Rows from block 4 of the decoder, named by matrix and row number. Rows with one number belong to one channel. Each number is 500 + 40 x the weight over its row's rms, rounded and kept within 0 to 999. All counts start at 0. Numbers have three digits each. After the name is the row's rms in percent of the matrix's.
# convs0: first 3x3 conv (decoder.decb.1.0.convs.0.weight, 64x64x3x3), inputs 39-51, a 3x3 kernel for each
# convs1: second 3x3 conv (decoder.decb.1.0.convs.1.weight, 64x64x3x3, transposed), outputs 39-51, a 3x3 kernel for each
convs0.6 110:516497545483524476441501450454486482549538536495554541475478499518562509506479463484518477506536503483542494497560551492522473478580456493431481526419505519486529486534552482461481522486507489458484520488547494410436440471461463475502468460492512440489504492503538554582554482512539527492560562510542577517435437463451413502504500510559563501460440462
convs1.6 093:483502462528556501528564521525502521505485480496507480494453491514390567549442532497484459455481409425357409547481485564398467445454470515475523498509531561524529463530532381424446436524486479496534439488520516519534507499498461467508491475537464562498520509497554508477528515448503538492487476453548484486541471527438407517536479480490462470523495474
convs0.7 104:474499508532490519525487510506508473477544506509516462471511532511548543523529472459516463513522522512478528577402501495466433539481414469458517562527456516508524541504549473520496520587499528519485467451467521459537510588537540554471508559525513519495498487438472406462524516467496497496488487441490482496496432502502464492521466520536483499548516474
convs1.7 107:548606560467450483531507530492542492539515494462469470430499505540436460407407471444413476449550519463505478548533426511565460467471455446409508535447479517497478463529463516500524513484451512497506539530506526534571555505500515521527466505504534568481491471488511465460502461523613619590489522451555517489404489459477497517504532497534617524462494468
convs0.8 102:462524459459425459508566524483558512518389478482485470475512532523529496481470508423466509471480489539602543559562586516497549580540550495519458479513490529508522508505481491483504538515464532681517469549410514513483513522536588563510578556529595662524525561464415470450497507491508484456515476436422505509638576537546577492529514476508532533479539542
convs1.8 092:519484506506491418521518526537535522507511539454518506481527485539508517461458466481467498485493516513440552433503435523587507525496480450500514550519528474440485471450451593604532509597502519510462519540550481495483527523512454469508498489472460560563446560525456466495559514561488424434539527534493472478408572451532588522556516498545528478525492479
convs0.9 100:410548510530540587460574547443457501511483532570597498537452454518497516494530555466486521502517509507553495501515471520567475496521502603532560507481513463496528517587531455448441513501438495445538469491504456512503424439472493527510465515484478455506522461475514469497444552459469552455480534491549556441512482455444428500563489469622505435614492431
convs1.9 095:479451527404428434425430524521534510483531527464534492475563514402501432450507443496472468510447502460432529490539504404443430519547533428459522452515530469443551512494497513499535552485517451455526495518590548586491518490527498538524535524537520499493559487459467559571530548579540413524514420534502526472485574521520505504562524464516608515454506462
convs0.10 091:511446449608496481547484466517547497577510543516545508510517436522481540508457481441558533444520508475524543473510484473526480439565521501503520541478446513397448458499445465485452513510477570504550529439507506455370505427504478420464503441486577535523546611582606521497523489484467525501563455538534488471519600530538596540532523566510521579518547503
convs1.10 093:566586503521482519535495508482453529506450473495485485526510511456449474505478554576528517543491526520510539524493605614482404500508474528515532448413457485452507561565516516531379489542485499512500535535514567524520476506502496515476485466480501448496552512463509596595493517442516469481549566505501516583498550560522606574442445511454506512504467470
convs0.11 086:478519471513430481512535527505559518424445486454507485493488564532514537563545513412493471475567562477552518549464549450384498496425524494561537495580570539566562471556471519523435514485503479495514531509497542522489517486454470524495395498410522532502539478515446461507548431536431391394510459540475415497525462475538473502492454517501502502507417499
convs1.11 092:483450490496451533524498556535493501466492476480479489460469477467504489494530491466488452419464448447445443566559508513529506520467481421427483507456520446469498498465525434433490400415471510489536468522534456552527551549529489509495514503471458512479493476453442467473530513508514464552446426517521493416531419430462440452541532486532449469427483432
convs0.12 117:518505511478540537522487488453522483518608503463550486548519447566564508538529435514449489477453478490502494598489528525490549559501546513600479485638516485591497518540487487436445517481482465495461492495485512515382490476491540500488505409438449536443496530445485537491511521469523531566497516561472525502507540505478487512455473521464546502481581524
convs1.12 096:506492539509464488457452515525540491538504504489492492461541447465597483510485533500543497472538485441464467513515454579520531488515484487493526460505483452552470521528462457489542481452514525566471489618491549661524461519487501532482476537493485573517478464534501468534486597485440483558461464546490459499482429485463545507569466479554505566512545489
convs0.13 100:503568505493544530491487477508474466504470520489508507415578546452554573529486461495513497508435524491463536470472570483468511552487495437388519532490505518399477551509493532443553506485530554484534524440487531463548521522483516539545558523584529460454519478469483473508490463444469500486519548452541460457501449532522446513522426500487449503539446454
convs1.13 112:541569592445486479509501462481488545480543531500546468536443494427521444409501441488539513470522518469438488457548418529544447544486487486472504455453459450458467530523495426464470451460527415505534508453453505517543480475479475525513491546511517549506443438510498541476504468459487448512451473500452523467530442479563497413493473538484567537531533531
convs0.14 092:509474470485480490507445437517485478519515490508459578517489487505471473502499480508421505459419550549529549476522464482601514472543476523489500503568524477528488486542516518522496495536497487486433523532455538431460508433480478407465513452495505512506546582522547550533525553553484507517470495504543531484534496526495543570432475470474496480475457497
convs1.14 116:472448497501550512491538531564505545508474493532493529492518513424442525441507481525554582532491501583495574558542511574491492496462523468467478459436427510477507490463469483471407537540507598523496462477531518560644522487504476476514493515531468513466506532501476512428465462476468470467468495471523476484542634522528582499499435439456481447484536486
convs0.15 107:474515519468407469518516530513573553503524464426452446513546590515445480473482540559572517533449470499512582542512529521501481483454492542466509568506468511478532470514480475509533499528513515559476449473437490507510496451459565529495541538515517595535484546468510503506526571489502467569530443494324360523493528491553589488482502483403462457484539552
convs1.15 118:512436435451429493466571530432414480481448512470486492483500486483454425475459447460454445529549585485593562533496521477447479565492483451493506520502538448486502497480460486633546539442470500508581571574490547510530505525548480471501528478478470515532559444522493532521502581555520505552482421501457617609492464513565418468420470517574510516472485475
convs0.16 101:458550476522409447590513474482525550440442473543477464510491516478479473527583485477482507495493553517514485494432509566414481534549555450505474471516518466481571533530524507521506488536523494525575541550528534509544523472482534525490545577513539453550492470538489495493491487520516472528529498521484483504541414470535505493414484461488457465490456505
convs1.16 106:520520515490480478508508457511514544550498461467456476543535537537482498429513547461461475475532536450433544515508423465489427523502528479485542498440497521419497533477502500459426454578465504483459450489475539591541527514482522495516507486516507514490533472467530540556434426525511605465427534417538438447504494483570526531535500496493494534507490518
convs0.17 089:561540457617526384523561504525554517510495541482478527501539511524500541531514527514483521534459483495444483482471519564458504567483531474498533490550518534546490514491456479564489474444499553515488563532526525523517464535535500549532496570536459482477466488487492445477595603441598545365583532473566441516545463554520571534494485557564453544528454567
convs1.17 102:450434509418407564452484475513521515517551484474555534499559432490567468486539468520539501462574498498546494537549483506601496453543409507479454494454503533464496641513468523517466485545537530561426614538531576534551493492540511496520463502519442459606477403600487533596473518530446511574507477571567420492599466565510541567515598486515569451495542558
convs0.18 095:472448453445522456435407426515533533563588537559581574506435474485487554515535501476492524513502432488531456451494486488592461474542466555548488530452443532394476530537546518484475557574535470472475478587451489433530521551524523478536497494496549573521479515539489515482517534554440444522498510552462362638339344651592592534445503489462425450433443458
convs1.18 123:513470486525522517519480476489482471480496461478486489440404494512465515466459527514477510455491496467469444492535505531565527571555518528498486553513522503479496517604511581564551529384445524561520600561566518497464480496505507492478488521489517454472550542491524537450478516527506447464604486501640631594555420505615560629461522552485523497463480496
convs0.19 099:527510469580496530471494535458517481426423500519481447501532489504540476456524440477461544493476574502553545536521558521459481508488590552523481482467515495543501491505583518450528461458438532519516508486497482492487504508467532533475499469551565556547442466495466478536496527486404546488394504416619579505533562450335454489460461456497465485543509564
convs1.19 084:481521437525555489497492481505537458512544560506478510526439420504500496458443539554572494489501526498489520536469460496428477492519488483482492502502530482497513607613516552551537487401516558515539553493536501536529451475509510504509523484487493478482480361402463462441523535564449527550507533486521587661475390544505476429438496546481503564509481467
convs0.20 103:494487509488405459459456496434545456490529488487467420522536496539547539533481515525552553541574550484478520524433552495476505538441505533564531595572502475459490552495547463427487492491494519560464529577572496524495465472518414474451481536479424500561483516563539480545486537524500456441451501523454520428441454489523508458460489486456523502524524509
convs1.20 083:544523551523515458463445476537504495477517496476485525485442562471429476445464510479488526530550485505459470555542506535515515565511451473507507526482490527474524486600603460540546416426471456493414540534563538554510475521526530540534523548518443479459484508522438582557515434450549495469528450508512524459564543503534477499455502472515559533520540550
convs0.21 110:504511520528538523485499552548506531538383439539455465530593512491561584459611542509527489466575523484620559493452501541437515550393552504610516455573539501504476551529502549543497461527444538528510465476518474494504518573464533649506557552507477478465440428467486494464535518516427453500488501485497515527517550499564494562496461519593488458620563489
convs1.21 091:509522537520453485482494504535561465543564537495538491490529495482542416470478452480500449520517463476524495496551472546529486577530482434467450463485528443473474543490509519477547531445496535477480500500508503544521470527471488504534504549508540593458459578499428577472541460494510524567543402497503464482499341537493530528503509504468518482556506512
convs0.22 091:503549500468549490484503502540479542513497490538516550496534506521605469533617493471519502526557541442528477511488487524484428523551498478506511518459473534493569530505521504417405483504493445445485507563552473444495563520572503548557528531571439451462393371427524448514518503482582544538550591536478503519491455490460484532479456449523541485462501555
convs1.22 095:504505445499520513462448462545521554496545540526512516484379469498416495478443466495524567495499448449447468550575494511570491523459450385464479465453464488524501432441559452461493442516461531469551493458521475489502515547509490526563529527523458441447447501595448465551533536507515549488435457412503402523562492582554535532522505596585524568559575557
convs0.23 102:453387478476522499472540516483483482527538529463442482519446457532500469492501564477483500467443457537579551511454479526537563476446461551460461517609494517463435503514576518543536497512494577541506431397416477502562464520464535459521464478503544549537561529524476460432504538543531456519478455455475489478400403489539530514562574529453426475514497502
convs1.23 103:470522496500475460520512569547503484443417469532519526478465434463527539538515554472473460514540502535513481500465586572514489481484430516524518536501552436444483460455481555570493471523481575591560476487448486440463509507545504462534525538548468534559534528505503507487552598496408397435587552580469506523610547547479546559543533517485471607489539427
convs0.24 097:534511502546490504475503471490451489466396485493426509460445531529578535436521505545559471490511491519498456451596468525557403531581436399434468443387493433477533577518486545534549530487478489482455567546570469469560490550496500506535507543545478454522456427499442480533496445542439445550474450494523495468475537478453459503504528448564506491472473503
convs1.24 098:545520471514418503507462448460464496493480528512553482478525510523494474533533443569499572485475521480434511534505545487493459506510516580540524479539505508569505478428479442525492499466524505471511442473435519485481478486477514584536446510514501480492469429507497550511494528510574445502505529540552515529427505495481505584407469571435686582454486496
convs0.25 093:487489477497559514578560545496404447547535575526520489510479463511473521492485490484515507501453474441479547561514538515464556503529626438483415475446502512548455551506478473480475494482459528479527498485607459468477451518569526525577496475531496476487471448472508535479498507539504476470481505557472406502577488440565515573497530469604546513605535524
convs1.25 086:500485495552559508536520536502501486488478474487485487398527450481525465507544536547527564515489499506528508505471470465517481484548416541472503511501470504548557464479440582530420537567551497536484441476497584565591475505522516494484500462494475509532506481570446453531447482484514520484535525569550475405576533539562634624527535486515515437552561531
convs0.26 091:467591535393498533505372457552538518513467417506501535482520507432470495546459506446518478543566581495516509480527534502445574543511571553462520535485596523551524482501538578477537563499554479536516492528467510504487513438537459513568463534606537556505523529532453533529484531549502518454483399496469514482436496533472443515479500448549587460488549478
convs1.26 097:525571495529529486478432505471522545527540539495484484519559441510469512449590481495513545465505539478445489468460576502564497426499536476447509456478504476497457538561472485420453431503498526417402516551542483476529497480497538489521513525504474474569525477461481470473449533545523486513502512506509471510620630421421487566572460475534512519543627546
convs0.27 106:475471517528500460474519518459511462487515481508525546560499530589528533543523567554504472533498505550437513552470529569441549553362539497480481508535453452544495509519479550546432510490468447537552489419424479486512523470534551476480490491407543413499509442484540495541514511516511546518500518535513484548444505558518456485499474488513517505469500491
convs1.27 131:564469446444451528496513530501488507494512513542502489415544391465511442481506480501463477494434518506509487498497576545517568400537502495596545489613505521611514509498481393526491495501481349485542500603487467551512493507519488538483490540464522441527517447541440486508515550541544479609565518475522479550535572546489540482426526539524541510487505532
convs0.28 097:466462464528347417555529561499547523511600555450443469496506457485507496521493486478550535475457532563565552447517506521553533494479465521568488488522413540496397530527509489519499507560543499489491495484490541481480513518530507520533522576496529495501545521568554543522507456549486390490542550486392448505425390503592503466561553490547540576512447543
convs1.28 141:554565582578461467544559531504518452484464500448465469494478450402440496497462497545584537522546513520517508569509510422444513503466498543546541546457505512479482543616499604668587483423533548582531494555557413488557481488497473505505488502486463505481606482458469512461481565659472470531528486461442540471473506441495444518507523483447557528509491495
convs0.29 119:463575447515503463498461446473521494461569518489574507528521530554477499570522517509497520477478475515481465527466562593394572512517550564538535587539555542559586505521540449445473467497498486601484463634470478558477506493508481449468461490476458464492476473499469480501437507523485518530513540506455443536439467465485445493463473477505577511490530511
convs1.29 089:521498512588466531516469505444531482496518478486478505406413519447471459465481479472453445497525527447503444444589507482533496513519479477506480512578476510550463390434477506400530506441476512505497552534594577528527510491530530539506571512508530482479470419501555483545502523466507561423590507444478501441553456524504390482484538484503526520525466572
convs0.30 099:539465548475424490546448501538516522490444466510439505485532614493506502539482573441561538467542531458550533441491473507543539462489534457486524479436513495483532568505425483418511472536482477510505518458521527544489469556537542563575507548474505504475515451451537465539504418412573539489521526501495506503492458469474458498470508522468547570497548547
convs1.30 069:516540507553478449564561515505514499520467526487533509449471477573464510473540460471495494499507497536504487442466516502508519550452559524561544437447484431434456488501555532475534598496484480409420430407478422512496522456494526519533541528540487547548496514481543487460534505476466505542487468479457546493505581565549517453545450507449409459485472513
convs0.31 095:468530525488527515455474516474498468537469495528462507516499497485478502500484489454490458488506548433485545490467517549467584475348492505444524528528584494511461494472489459553518509510490481476550520426475528494510456459493489515524509511462540508520531455442505510471491571475422501466455458474485501525513573547569564524449460462556559522498547515
convs1.31 088:545451540521560592505477549505519513525509475490492429508489512492576519505506449539541560491503492484548581449515479607495528555524456578574537558514516500529474494578549437549507401509467544551568555522496530532505514545539512535467515473527448503556476489544483439443542565566462507564470483507417485544494360502519460549478436516517434469504503527
convs0.32 102:509498503506465485490543540545535507561515534473404493483506493524498474533504508520496525527467476546504543463495515515524544451462504490412501476541500574550551541491504499591578491459450525473487573504527464424478539514477572470466476455471463549505542518523535465452528510547481490532478419484488475498579505493531534428527490503541451519494418490
convs1.32 090:418476558511505514501487496450471468531504476539509585453471466466583527467496503469460536467461530464506507499482480557534494475480482515530495464484447443489530452427467535450435603534546554602603583557511555475450463526518542529527486534480493535610440446414573560506459466517494484547441441469474454487496531409471438489495549526464469454476528492
convs0.33 100:528534562442458483564441479482451502568503497586534517454608523528533512476493521508526461438565483389437423484489512482466502478471502538489570587485598581508567526470463496446516501503464506572562523550544512479459498541420478585522539521486527469510528492525506490483493462450497515548467551521479584544414483452525529500397490464496575505495583491
convs1.33 074:503489479586557501509517476468498530536526539503526484493391514523408502554513635555530534490531552490500506547532542507511524593542527417442510435427487429412485493455512494499496535579547476513490528517545464555518484473489457474517536538510530550515469509465477439493541482521496418473555476502565438553522528487506513404531497491471434466507551488
convs0.34 094:444509512471528560453469530436469505483488522468529506522436436520470503582534466461556532460551520479515467458491507498562557499532588474475425408480444445439451431448535497469481464497469495499494509542544537490485512475509507536528488521550485498511460476489497515524438524479489520501450457515539572432557442412524457467491456494510542532505529528
convs1.34 104:438464528525521436484499443510526479500499506482508462476469472593562457523466467511531458412508526439472569504536409496539482496569489491453450506493490509462496457483479465481534501497473522489486524544471485505505497489488495514515473491507475537480492524542491496521522521484429553455468499505472470510450351494462470508575459531561474521509510547
convs0.35 099:495505484555576554478510413486479528443532523501449500547510562527498535468504464501528475571575491487437495559451499514501532496416505492499570484456470401445497496474493554602521486569590529483540463431437531577538542511520450352429479389393485491511571527518523478473477490519470516449480454516510434474558530458510572442449527471475523445554530398
convs1.35 098:560556509430371392476485514473556488545518509463517510473534509521500493470466440480470462541531477480508523494493456540518509575523463461536503484537487504461463508499524525542532432500455462497492530537489455520509559504497524530502520505500523454471600542557517544520505512421585556578506489529586583492437498477563554554516520523533529537546524527
convs0.36 096:467361480498580469537546493524577547483405475459390486535473465524557519488482522481536557437497542543536526502501483493490512506479487545437430489556436530548541506508487546555574523515578538511578476496470455487510501501477527410494592582532476547569529560505484467460467456546516524523491514471520323552616535459526560508425426487451401471504498471
convs1.36 118:453437485456491535505451541575511504484497439555519561492492490467495500526522506547472539549529464606600539572464595541463487460493447482506438492556526514492501484403457501597514468584531488466525532480546557535516515519504522492514505494543481487557452542540480450464495543460473516546556515575553507427476597596444500556508537496483488552463401433
convs0.37 101:454450431486596609477578552460476484500528504505528503504535465464526520519499490413512488521537515580526508504531485528492470511440522511475528433414496525531484494576543519441474503506519453441421549519501512482537503477469480504524505524501524473485472464447517562442445435425542571484503575481561578506518476515467483487580521523595543473440503475
convs1.37 095:480398448427429499470516554482549548512467444516522484452506472498504554491539477508484483467417470500472505522473513522555496499511411544475458449434450500523505504552479551531471516525520483529477493473508539487486514521480495525474527496477532511432543559453479544556501416485528381412551527554540549449552530467539474538495656586552592455453473390
convs0.38 096:498530558474449400488465495454483507546547495461418432520465450477469450490474495510539537499464511510439554461485504531488553513550498533502466500572550507450479557527520501517578468488445533542576445459458465532453463494463576542516465434479490536521563527535478481489487512477488497525459447522494420459562473436479500550539546505446464549506535538
convs1.38 091:465495514503457526567517581478438498442435427510560488480431497492468469571478446500441463503516510511557553584479546517529488499526585520519511450493473502486501524472478515499455567564511474493530537574573511447487495515544458451456539507485481523511493574544531585548587466456545452449466536523483573448600643524403412457494494460525513442495484476
convs0.39 092:517569534510530581550514509518523474506526503500534520501426409498403462521487453537544551554547520509482459460532449452619548466516491503557449536528490503555485434535538505570506499509490517484449512505547511463449520459450562441455527482469520548523519537516529533545543555586504563515487491480490645472424518485489492470487467475457502400539353504
convs1.39 118:460473496506574513461504465487504529555513544550532542489518525550490526557468454473536483481544543465531500497481512570521511563495447505503503456470505526483508520541543447420516504558555437438453541486535495533558486492501536511487525529539500510480499562563497508499508452477537585512441510531472442462421430469490524470596518530600445481588574529
convs0.40 100:489422492472554547538555554522448520526514552484531557555485443573488604438572561480436467471511583490526538531468523448480466461491468594609575467506511519492502509482453441514489569455497510442495448455550485483563514476496471403467433534478517504510575565510464372454521562528413472493487508498578510464541546475529461447476518499563487529510535535
convs1.40 099:541451439474525502466486506485520555469516492525481480468513461436490486499445496504477468440507537488456496493523458468428532555549484502447455508570518547437472562593526474532519522483463464526519577558530554523531501523527532504511535529489497518434457564551560560517507466451597659604509488495568563428491453536523564443472492511520498497522515541
convs0.41 091:549531516517558468485440512510454441501440449569527499525545487467553541533495486484469453592536535479481459504504492503436520582512557599519472495496473550482533553573512401455551510532505534497466529492496527524532480521485506518511539496551490498548419453477456467524443411423490393495507493498516617484522543471465476479488488527545542534528502521
convs1.41 079:524500516521492463539437523493502496543515488516555537549564486469377453471414509441479474470554457530571573554499513463533477532481454407496446487542540542528524510418416506523476472416491501441543527483548523508522503530508481542508531534544527491503506495520483506508563452508523424421497552546504525545493595474544413475453515565541582552497517490
convs0.42 103:469494447490437466486521571523536529533467462481471493513557526575503500510477532466508520529579549525597480526515587537433508490461541499551511512524434509556492474487520496505538515552489531536504484560543495570527500508482457519477472498500469502531507541515525423510511537509500449471493470585455496483495522439525444424543604520444465495506499514
convs1.42 097:527559500519423388494468515469486476480520506459530491476512447536498428477524515491480484513483467516452453522517485478544492497543439450479474539574484549503458465446533495515570488534431529462554539491526539491461481526537513494518498468491548550492447446450461498493495495496504540469440439503523455535434552662620634549526467483501475519470503495
convs0.43 116:507492536501540501519555568488500486484486455519574472519538491470433548478468601543591540519477459527515517495501442509461438505524420476520476507563449521537471496477488526513476525511538557507522465527503545523545485506485533465498509458551526548488540504472463516565423506502489528568491511548505525426515558501484582531501528500474492490550602470
convs1.43 098:489499479541521485465483520499522520509522527495464506500438477519503472500488553502481461568475470501468474522550556498475487586481462465516478490487500486489551538491554461429486525488564460493456514529479517509504472516480503519479529495472489524442484562460448534477451553489474459461538541531449432463526546499457535463472532482473557544450532460
convs0.44 109:428541470523590560475499545525511448524448486423429472482459479472460561523493519440417517522518527523472520498463497417388484420487499470484524471536523476529500414572521473497566463393454508449500424501501521540458511501506480473481556491515469467524477428517487395473469425448488453435532462501432498456491569459485528490545480487615576523559568519
convs1.44 077:528482548507412485522457547537557528478477504492530532517536485442506526467487511497486437445516485487461421503526499474459487510516477483453529519531541491537506551464498454491509494529514442484512578487558553580439452543513536523552563494535571601517484545592490504444492432450574588626548529506513564486457503473527584449553518499527536502539489503
convs0.45 098:495466495506445550501569464513518513477454486562461514518499510522451500482579522510497461484396499508521513596404521493545511490536469500504446421479402522462474500477501454569463533498590503432536572536575485531510499442500502542498476517458536506565576546513511447429514519493557455521510403483414427529560578496510488479447435547491416464502540524
convs1.45 108:486496458462538507522503468514489506554473489500557488527554521523478502476466410523552567462469460484503493465497452484423404443462605562518551456430467509543580462556451513428452530602565472401514526549525556497558498467478531530526510528515499528522585478479448560562465493505524418456462624527511480530471517514469520474494421545500524505499588567
convs0.46 101:528508521482540530527482509539485540536509513528526498484439444472465485454424469482434519490488447489516514467591420475610447453596439533485557513406494524454476466483487440398497529498574454399451491477506483410462516442501483450500474409456533554534539501477560543508505586561543525572559540552566555491549537489491528487489546517535508486533553498
convs1.46 103:496470514496526553473530527476474538505506518502460475450494552454462513487433507522497535463496519500498530580535557549513495553457468525482551464432533450423524522596503442502425470515506515499491491511544476528560529512480473486491499489512502401512490519516554513523496487493510475506466425462527515505479495476498493518541511464539512454560493484
convs0.47 112:524518544478488529509499475533548498493505542531506551434454472458521475466564501514535533462518481488539524481534519486626581472509555586549431541462387518509459541436469461456482506509474506520473484494504507497487578580584523588564505514469533543566568561572559609588558465487576532506505517492482575540508531537506486534513510534513466543478496544
convs1.47 062:523456467510467511554506461466526512504507514547466467517476522502559456480555446517521472452493481533517467536452525423418541511499522552499475526493522480501482513468458480513541560618473477433522483519499462496496442523462447474456550545454481504456440500437431446438504533496440578463451501496528466487497403519532429507485441455542503455432481518
convs0.48 114:534547539481567547447514513483456519569521506480546494423529588405422505488406448540537511544527454518525529454564452524524482536478520477367486566461544523573485446501487475521548463484495516568521470473535498484511483525472468543582507505509506497462508525489544516493418482485480513498459587503554528489465462517563509502631492440590546554464502479
convs1.48 114:524477536503421449529582576505474510570529509529487505522489504488488574472527543495573529486514546479473540465508491466546513579383562496450507522499452497467474534452543448488468433457479520529501478458509487516547511522478499509523520521525485546540447537491520508550524404501473527481487504528507539455464443449505444441504537479487514455554484542
convs0.49 099:507433533537457523519499502464534481464499498477549500519516495574552501537572549527542475509573489498534558484556510523574632475564524442560472479527520440487520536477502554481452461461542417504445483499484556452508373491505425495537451409534475478453522454531515444498572470459531501471482430471530567519522551517457524449438499490423583476415548475
convs1.49 110:463461513511468469509492394516535467486493493523478489529499394507527445504475408544485535553459493485508512451471491388597515425509574550551488487421498531489524520479436498515407463456392542537466510540533456542534507466480512552496492475486596554485504516401549494480558543480557534519435540531535529519441515542475471534494502558498514522483518502
convs0.50 103:507484472506427511500445495456495481455525514479548512549462532516446490543480504528492469501511530520505533518476572560412511549451589506376565539383551537500541506507516507545535483482509586494546480439559469543553538482531567386489470393502433462494470478511531510531473515483406583550453566461511516464508497446477485480541428492522492503523496503
convs1.50 127:487530539471456518465495519473501446496470514480490518503435521537529511483525442511513536522478529512465536512582410492581459537492456474558481539468480532447469468510511471504484455593456556516435507527504532507435488491485551482468513494494482502485457544419529494508522530532527616412497521504474471487539481518542510557533516482497523538516590505
convs0.51 096:513567541502585489467535534466476460522528486513506526482505506486558520477559520524481459509479458507448476518465563469561509460552502518499513503478432568435514544577510479471439530524464413441435549561573515515477478510502474479470438378454461517531467463518537526485527487451566487536487461603574532474540499529474422484524505497512542485510498542
convs1.51 086:468487545509553542487478523511496496501462465513447494499451446497476533506426449493508470519484479553464451456523502480450474524518470502494478503502515447461450521488537499476491441414434575479507526430510488526547502501463514535522493507466480577475590525475546452490500537477534574545522424483479520495529435451534495541472457483499478552501506488
convs0.52 095:510459534561488461516498504519460494496404515473512516511429504472532445515577506501510448528629484538532471479546433527521527525527544448538463389436498432441443526438463557479499505530465459501540535479543477442494502556520528479567523468504460492476372439517415482505577473411552427490587525510538531447529509471538485460479464437479499503476497474
convs1.52 086:466543568502471504521479431469464484523512494555525512519466467565506421496512445487548513505475506479495520508625521439611501481486513523581530574466533525515483475428483538491517518428481529584521484478470502499507482512467538570555502535559468471474431501479487575578541479497589624464481576430503531348623513521522512518466511523459585529491514562
convs0.53 113:494549514460525434518512524478473454538528509514507504542555519407439480460421473463503449519489413492439521536477498528382523439500463511455559599561515573563487490491533469559534488435481541543521479383473512505496506559496568572540513506552410470516519462547509515463394411492608515520506497527464523446549454493507460519552480510570552449617517503
convs1.53 091:542562508463501499556502501492470472501485503495523547513506461519444555553552493522493490452547521506453490535447516537515603517514550507470486504562552537444530516495485494585508488508538524493462515564590482453457524485530535495490492495514525544545545574498495401471452546561469521424473548444513459531399507402552526633507491520466520558497535538
convs0.54 095:507490477538445464520457470485510458503481429520456486502557459527571475508527531574473525621375425508464485524480497545463529588379617509510488443541531426510501517429523484473519475563503519528453547510461545487439537542553508489465540510511510532486437524482434526540505517545510489508531490510472549517395562525533561559503522577478475523479422517
convs1.54 127:470430510480383504467507465458483511442479550480502487461568517479584551464453482515509472526438537542525505557470469479486521469489509446507510514494521503509464482420493503567531515475447497578572494616464565608490460474492472513505476478498550490446468495476458509506454477490502512539472512509530534493594555386466489485501475435530459455484443480
convs0.55 099:469531529471580498487517516464463534523493518489496537523573492514537531488442494526500485496448496551562510489509448544603463558515431474474536420449519483525533461570537493554555515445489460453450554526399470434464527464498517537501532539478465444455534491448544531492463457524496546500483468472498482569495507489527426468457485506547590513577565496
convs1.55 092:542478515472515485519491472538512503521536511506511450467579523499477503415449451495475514533562516495478490411551491535511507517528526466477503459495511462526455492477496490525531452517521482508499492486492456485517507501501549443499526461525476610492487493539545540469441484481436619484441542454496484541463455446475511424589439546618430446576478559
convs0.56 088:485460471547446444574515448502551515559584572555585556506526523484531502544487527529541486523458559493453502524442506533560567528578568519482506547556504470488560503542468448494462455477476447499491421464460495525442515561541550520518617566517430464470509507440453505453542548575589566563468496544492507586496465540478477531537582593547533543553506507
convs1.56 092:558553524479537554590552601515453494441388491490467481507479487500473505527506460504545527541535507511475512507464506525467455440416473524571511535517485470562447561563568527518560495447545537566569526570542493498449502519511484476464507517480514454400611528504528487447517540495501432427560612545456493420474523432490498537476502506528438530448502455
convs0.57 096:501510484550513430473530476485494508509475521503461497522427544502476458477507503519424493518457520486434501486581466539509459516539375428459497509475512469416480505451495481567525487506465477525483575549448483562506515532501487472441473522462494559469475538455530462474497520520490531542443518504522481473505521448467537496501464499530486466473487465
convs1.57 108:509458503441391566469474514516502510487494520523536522493539510556441482497529473489511545499426438474458511549497431509537434485523528501533476493489457562477497475548442490514513493508511492504524487520459561539497526524485490529480471517491499568474531568442484606493514419506607461494469520522491465508442543486520491504522473529501537483483503426
convs0.58 113:477497544459546508535482526514476508481489519502521488480513528456461493513455531451453493489452466491487515547528547508433447486462473518508521499477505507436491436507536525436463567570505529477523404361375486457529496512500491508534456462470463431475530455460551459550509447473561525580479444461485457486524520534468475503497460554472425486548514537
convs1.58 099:545595530501506463478466502494475498489496474496524496492470487475492495501476540505496552525527532502530537490459472560583535519485455488505504411501448563501533507494562470466481442487491472483504631615603488467490522518519471488514487511517443460491488539493446456446482447503434385414592530565559525476542517517470455441459508462529539535464481451
convs0.59 096:524465461531487496470513434457540580487540577526550548499541458500464388499480466534480466590485469529403435472532496475583410527506481516578529520530540505484496519402470411475547513531524501544525559477489530523521512455490476451495524503513485521560522533558460515487515517602466499563513544547555480471499464476502486505560583531492529460497526511
convs1.59 081:536466472523505441524532424457461524529503513482451464518445517441497574502503566440445496427466469498465433489542462454466505525447550551524452517492505520529518560525501502519535570576531496517521502478513505518546493514534444490519479516465519551530487503539485450473385445511399588492390556499503456521561526577495511501482513494542490458572484481
convs0.60 111:526488537479557521554493508526497474529504495483499531507476496490512534467533511517453497517497509459544499530501534434488456537522473550557544457459496545521479413377430479492484510536553438477504450513534516385470528567549494482497492515545499545477515474488494441420503483480570415466530536482507514479470480498470510554506553498470515487467539517
convs1.60 101:490435462530548501511502523467497430492527521486439463479411463472420470578631600510525530477520504451498474560520513493406509536520498537527499572563494543504470483507551490482548543601534582569563511501561532537554485501529527514533496482511511556496469547550452444448467464419488467429575580559525517580545432509553496587554548538552523573459427419
convs0.61 102:544499449501505436473483554487485539521563450490494475533474476561525490498474516571496523514490461531542491490370517558454571498425532457468496500526431560567489482501492543545584503476492498509497462489484495513548472516470429424468459405409485506485586592545490471510529464504602515508498492461538551539482562538471494530554567496455504515474560503
convs1.61 111:524508528531385420607569540480453486464486509502495505487527482522569429577537463478527433471491502522496503432537500427525500434465485412461547505511457505597478495451520532493554556506494479545458528540534506517495481517495502505490475503515471542497450518479465457455543482419424442437497550513495520479466428484539504534548514532472539555465478454
convs0.62 091:541499486487568545497507480523559473517394483561512512567556588455568589536564596490528460536610516506556439470521507484420498477472558486475523446414494482461502475532515469461540509430536485531567504507516556492531496492493420527545424528511465461539439418555470426529570493541561525542581505524519576523601510488574566504501564472424446444521483480
convs1.62 090:531567537466435506593474502522537555510511514505504500511442459400421507508455521524505531506493505463456460460486460407428430523508522479505509474558519509539442551557557504481550465480503499469545537476555494492548536508512505492535533545486544464468490526437475519526489485450491498407530546405533534500462465429465446476500567580548523590548467575